{"crop_scale_min": 1, "shampoo_beta": 0.99, "one_sided": false, "gradient_noise": 0.1, "steps": 4900, "batch_size": 256}
Rows from block 5 of a small image classifier, named by matrix and row number. Each number is 128 + 24 x the weight over its row's rms, rounded and kept within 0 to 255. All counts start at 0. Numbers have three digits each.
After each channel's rows are labels from the 100 images, of 14848, where the channel reaches its highest value: "lies over" is the class under the peak. Only what is clearly more common there than usual is listed. The data: flat shapes of many kinds, plain or patterned, on busy backdrops.
# c30: last pointwise conv (model.blocks.5.c3.0.weight, 272x272x1x1), inputs 91-181

c30.182:122143129143132168128106150136120087158101115148106140109132120117191166105099128098156130087105098129115123139098140138129149112110100136102125150151116115146079095120112136074132093149154114082154145167140111120123153164155105067153123112101101135110107148124144189163173
lies over: triangle

c30.83:133179172167146125082134170166145127115123155147127131106132144127105119138119137115123098136114134077120111111125092129117113066134100096122104150133113122142115128098185126148150139131118138122082169122123162131118139074112118119112127126085128122163115148148178125130126
lies over: flower

c30.224:104143101147106152119120129123127125107120145168092117119097135107109107164107155117122135082156087139127175101163118107131157148117120128160174134200105101161163141141087114114155135158155154146121105119100116091144073129124118110145083124134133106152133114166104145120142
lies over: ring

c30.24:180146155124146074132120054099119122176133110166146126134141138116099120148107108170141127164144093113125144099168128132124118114130116136084112154155096169131152155171137101130129114143102171094100118126097140147102108097150114135131131128129131123149135115150156194110153
lies over: ring

c30.111:132154166097113134122195138140156164129150145168154082146148126151152118114155139123103160152154094107156140077160118128158122132119135155098144129159092171109102132119135144143114154102126130143137122104134118129122108128160081149142146081131143086137150132164131172147134
lies over: ring

c30.174:102108069128135164138121084102155098138161128154136121159114127117130171135124154157128140140129180118157146179102115141149173106095127090112159142131124103135132136127112138137128108133107104100117115116132123142139104142152151168100151133155124093105160120131117111131132
lies over: ring

c30.67:120142124133122132140122137134087149099146155130135098127140108132128128173166150161122136137126154151102119102100094145134079150129105137149097178110111117137110133151132149177114082118173108113150140104153174150096148111150145087145159122120120125089145123120128107112147
lies over: flower

c30.60:140136141108109119111184142125129146080133098146113124099183102145141155105142096136102171113118097133178143137117066124130118093124140096137142114133128102163133125090142167157117117169088105128151119138170111107111118119138103134130167127184118159080156109132107142161155
lies over: ring

c30.185:078107111121119074171161129128155130112113169135132127088127107102126058128135139093137105157154121130137149143150123117122198123121137131150114123170133121134095158133125129137117132079136087148111105133131127140127131157158098124119172109149147173177119142163118147060141
lies over: ellipse

c30.75:161114124128119124133132118121154193151171142164137116137134135128124125112199125120124126096125131102123130123118152120156133144087106129126143130180175155150090119133153102147121139135153130107146085128110146162098141150160089119154095116114179148121162144144166142148110
lies over: ring

c30.5:160108093099115119154128094135102117079109134134125132157119084117116127128125119103082073170126141181135133119130119118094137110149086179137147142133108141109129132119172115176163138129140115099107141140147107105144158132095109110106122128133112144169144088126116154135064
lies over: ring

c30.263:126110148149142125176124167163184147127105124157092113087090129142139151124134167119123106144164118101158115117150123147150111134128114142163097134110155118121110127112114148117138113151145130110126179112128135144120121106123105110145106079135127111178135128150144099106151
lies over: ring

c30.1:171140158071146149093136091126138170108127130117126113142164160132150110102154115140129115136117129147124138144136122122126141146159132109140115142075142157109100097106133153095120088125167150133163086085112128111145120169159162115133103164149127151128110108092120109122109
lies over: ring

c30.225:119196140133150104144144092133106140102108133133104134155143141131167151079135110118103094168128156169131138118166131129132160146131155070152114142089138167138127178089155109167108114128133102113124089152082141119152139160179124103124132102122138149067173174161146069136123
lies over: ring

c30.209:118185126113104125123128118097159104085107150146124183129138117134135136104139114096163118136183171128174162140116121109117107109116138096082117169143119144133146170153132101160071130107107119092125162170135094133089119119160112142142093137095129103104133135186123152138141
lies over: flower

c30.88:077110123145123138099116142122130112106181115153133116125109147175131149135115144129103133103152111146094159158119123102135140087123141172128166125151107125105129157137129113115127134159106095158120167115119100118109159131125103145120161155112111143137111094136122109146152
lies over: ring

c30.176:154099121167136125079126129125141111154103135131139090118144129094152158137159126104092084171118130129116096153108110113117093149140093164140114146128144169124133087096117137150154101141140165161142120076109122098114135157090100081099144141108085097118115153170106129155103
lies over: flower

c30.74:112105098141120115136191109158158140137128119155094125109135138106124148102130147130146132127092132128163111128117106122108121157133092100108114165091102113158101128065096107143116089116146099155161123152133113129108131094094151106121170128111138155128119127165127082162118
lies over: flower

c30.130:079140112131112147178136163181143145117134119129106140119147108182103090111130148130114118116096123108104078120154154142120166141162120119161142125143138161190120107111197094101151113091122156138147133122136122099107093141121083159145143136133143170126114085137097075172149
lies over: flower; star

c30.260:119131123089152133129163126117125166120112137177109131134104163119132108125139155126099167110149172128146126105121151125138085126108172089125152121116171159111107149099152149146144139107142132126156138128112112133142129131093110116132141172159110148191124114135146095142126
lies over: flower

c30.117:146114144075134171118156129148150134136098158164104158113099099119143111091115107134105151125182123131175150127158133098128138127096133104142118130092084085111122122151160099181131102108154162155180116133133157107089102152140092123107093127114146155092145155168145106127128
lies over: flower

c30.168:129137105121149129131122093143152128109085111094153185136150118119138136113115100151064150126150138121085141094111122125157087114169145158169151076086115111072150093109153140100102134144097168114141116128118127121115173115170107116081141152185112061116149116093082188140105
lies over: circle

c30.3:122083112115116130161156122110156134107154145106162133158170127127091143119096123121107136141200109121160121113132155090137132144120127089110116106114155137119164115131135149121109170137149144138152127158111119121146130144147122162180089139193104128118184129106145158102109
lies over: ellipse

c30.70:090147094117172141150125138104102124128158097117118141146159158154127166088106099138125109126189159157165151093107112134116162113168122155098150109113132092143126124125152093142142120127180110105171104137134149120136094136129141109156113103104118158097178155106163147089123
lies over: flower; cross

c30.108:116140095121088091124145105117141149149096118127119112087144126120151094150104123093125151167129114085113112120116097151117165132175103129123127117139144085148094099148140126109125123092165124139136162081165168156151156089153121179086119079131107149103133116133138121132134
lies over: gear

c30.163:108125091118120118140117106139096091107163158137158089123124141093143099167123142110126127129147096160150138148089154118108120137071143174139123169159164136138170149130102108151139117163139108134112130148146087127144143125102105108135121165128128117110103083140128170111139
lies over: ring

c30.181:093135160180119118160126097134171124112142114132131166147131112161152126123136099120142154138143127138149155113123123123174133118148142167158097083111149090141094109134159092144124130126125126127151117131155117130151119146106114150113099104134151135138119130121093127144102
lies over: star

c30.127:121092116100119128131125156186127171111125150146096121106119177124126100151152159146124109183109166099127171099103117116105072125130121099121144125141165157108108107110128168127138173108171126134128129124158179148120141071142126145124109139160121161149124112154178140169097
lies over: flower

c30.169:123108115079099123120105140170119122107128108161115128110098114137127128154138114121183075103156138136095121141114171170079085174118146081122143120091086161122085084121144105099124155100109103131143084129117151138106104124105109107138141090136163110130133108109158127170138
lies over: ring

c30.175:145132121109154148074122111132134128134162129097108119194148113130140116141141116119103133106120144115119130148097169137099088113108070158109184099116119150094122127134114106095140085116122132146107076109118137144118098159165149069161126141133130117146093103120131115159142
lies over: ellipse

c30.170:102163102117149125122136126128157115165087135161115117182129106124123110132127115109134198147087113115124144115127158126104113119160143100153119133107131160145134147146130088068082104069161134126091112122073138142085116141105118127129144100132117106105108075106126132133103
lies over: ring

c30.61:135160126116103101139109101100135138113156081096167147090142167168112099096159132162147132117113138163106139123130145072139184088121163104107136135168103192153112081107129131150115130178106152132136127093157138133134116104146113160139152120101167122143120082125137112129119
lies over: ring

c30.132:152126139110109101133143166092059146098065143135129112149116124165153131122122144130098130149112119115121104143144127176120154136080132149149151075169102136160118127128122127105121115104092110138116173102124126102163094124146110148102121122155120092161081154149135145139096
lies over: ring

c30.202:160118140090102116180130115156116148163119123173136099144123102152097140154131148152118131153144134183168135148166152110110180122111123122110152122092087106125138151117092160122129085145109135142144122111104094135121100145175122097090152157170141154136125130149138136113152
lies over: ring

c30.89:150119090108111186156115115154161144104118118121120100141115128148115129160087087112101093104109097132117118176135100139130130098131156129120155106169161148139136141189105094109123148132155113151148116129152200117161155090140105141146112122083131140135143107150107101113101
lies over: gear

c30.232:076105120116131078163147136126114128099127134139130118149128107149119102141131124126115104110143097153095124132167099126121160082107125104161141098155131106156160117075095146108142122138119128092151146105115135100123130124128092104118142139114110117133086125107161129134104
lies over: ring

c30.270:131117105081111172121092070076116163123129154107123127110117108165105126162133156137132128118138161120093103142104104111099106126151123087143076114110125157153082099152173121142094111085139080118093149137117146093130149110116124134163109126201127167163134139137152119109129
lies over: frame

c30.167:126142122121155128128083136115136158135150160153185132085110128204153100139166121142111094157094122144134151091153100163126129100128137123117114128106108124108125151130111160153116132149154130156125152102120132100107128146167145127093110102111168125120134147118139120099166
lies over: ring

c30.230:148115069132114090144124086081146127143148096166118131169093130129126103121112102135118129158143112125131159112132123137112185174081112144133114107167126138133149122119106146129112127147102139104120135155172136119105153137110072121114157094094141115121100107131132132115129
lies over: ring

c30.78:121110146153117161159111097150158141122167101157143140084109114190127182128155088105151076135134095121148138142108168110129104145112106123188111153109174149136095129128162098149156131150119111108124128140139156110106125133134129166143099149142148184147149133114143119156099
lies over: ring

c30.16:115102142088144159141158176129158125157114110120126127116154119092088101102091098085134091151148110149160129135092056127138137122172143139137140160162165117089158136148098106146113117089105139122135113104146155163110097143130155130146135117163140129117148111118152148144149
lies over: flower

c30.192:113090123135125109095132120089127102131122151084132138129096136149187101139125164117142119136136118141117096150124144123110184119144105097069118147122161125146124133136144139123120155129147139127169104107100162137106152099110127134222109101118119118107174097050143153078140
lies over: flower

c30.13:134125129129165136140146151094147152126105098116076092114116077139104139161119100154113114136124089146115148090131108139137122100125176138150145166121158151096102127138149148111134088095089128111108127151123122157146141093121162082100135082194141135140099151146137114140131
lies over: gear

c30.27:121133170148113141179120128116123122108086139121130141139124173133078147116121086139135151111104131151083125126167142107111114175148141117159156166133142126094116123107095148108115116119190094138114160118114130124128117139159105137123123111163122122117135106097108131125144
lies over: ellipse

c30.92:120085106143172114122123127104145110119137131115110115105127099135131113114146109121112192110095119099114125080107134132099120113124128073078146113155106157145147082128151086132161113107127077094106092127144107117126123139156165115146088121109147127129149137174127160139133
lies over: flower

c30.251:142108113151131123124110113165169115137136131120101139153118121102141142115116139110113132113142088129148141155143149139113148132186114137164086163155138118131114127139106103109095138166090087138080107116129122127078151102148137151146155106132140095113099105138190163127113
lies over: flower

c30.271:129127086100152057127156140143133109140118146133125105100179108125103169109151126131136118114138117124129105085178078136171123172093109148112113086114180140117096157129115088112141093122169150127153112114148129132112133109152133127169128123129124156104118115117124118136129
lies over: gear

c30.73:099156124111132110062104148105113161127138091161119156185126087143092131130163102111154101146153095113105147127151148145142145106140099136123145093154109121111168165096156107167100104147120172112104141095112096119095125113123143151157106140116110171117075130131164098121079
lies over: flower

c30.47:091115105137142154115141136105142182137093121101149152118139155118151125112093106104175110105183118156095113109149078121139162067108099149108153136071143126139130142163131172130141120115143127123149110158124100113106098118096144147106140127099092131138140106141162170139101
lies over: bar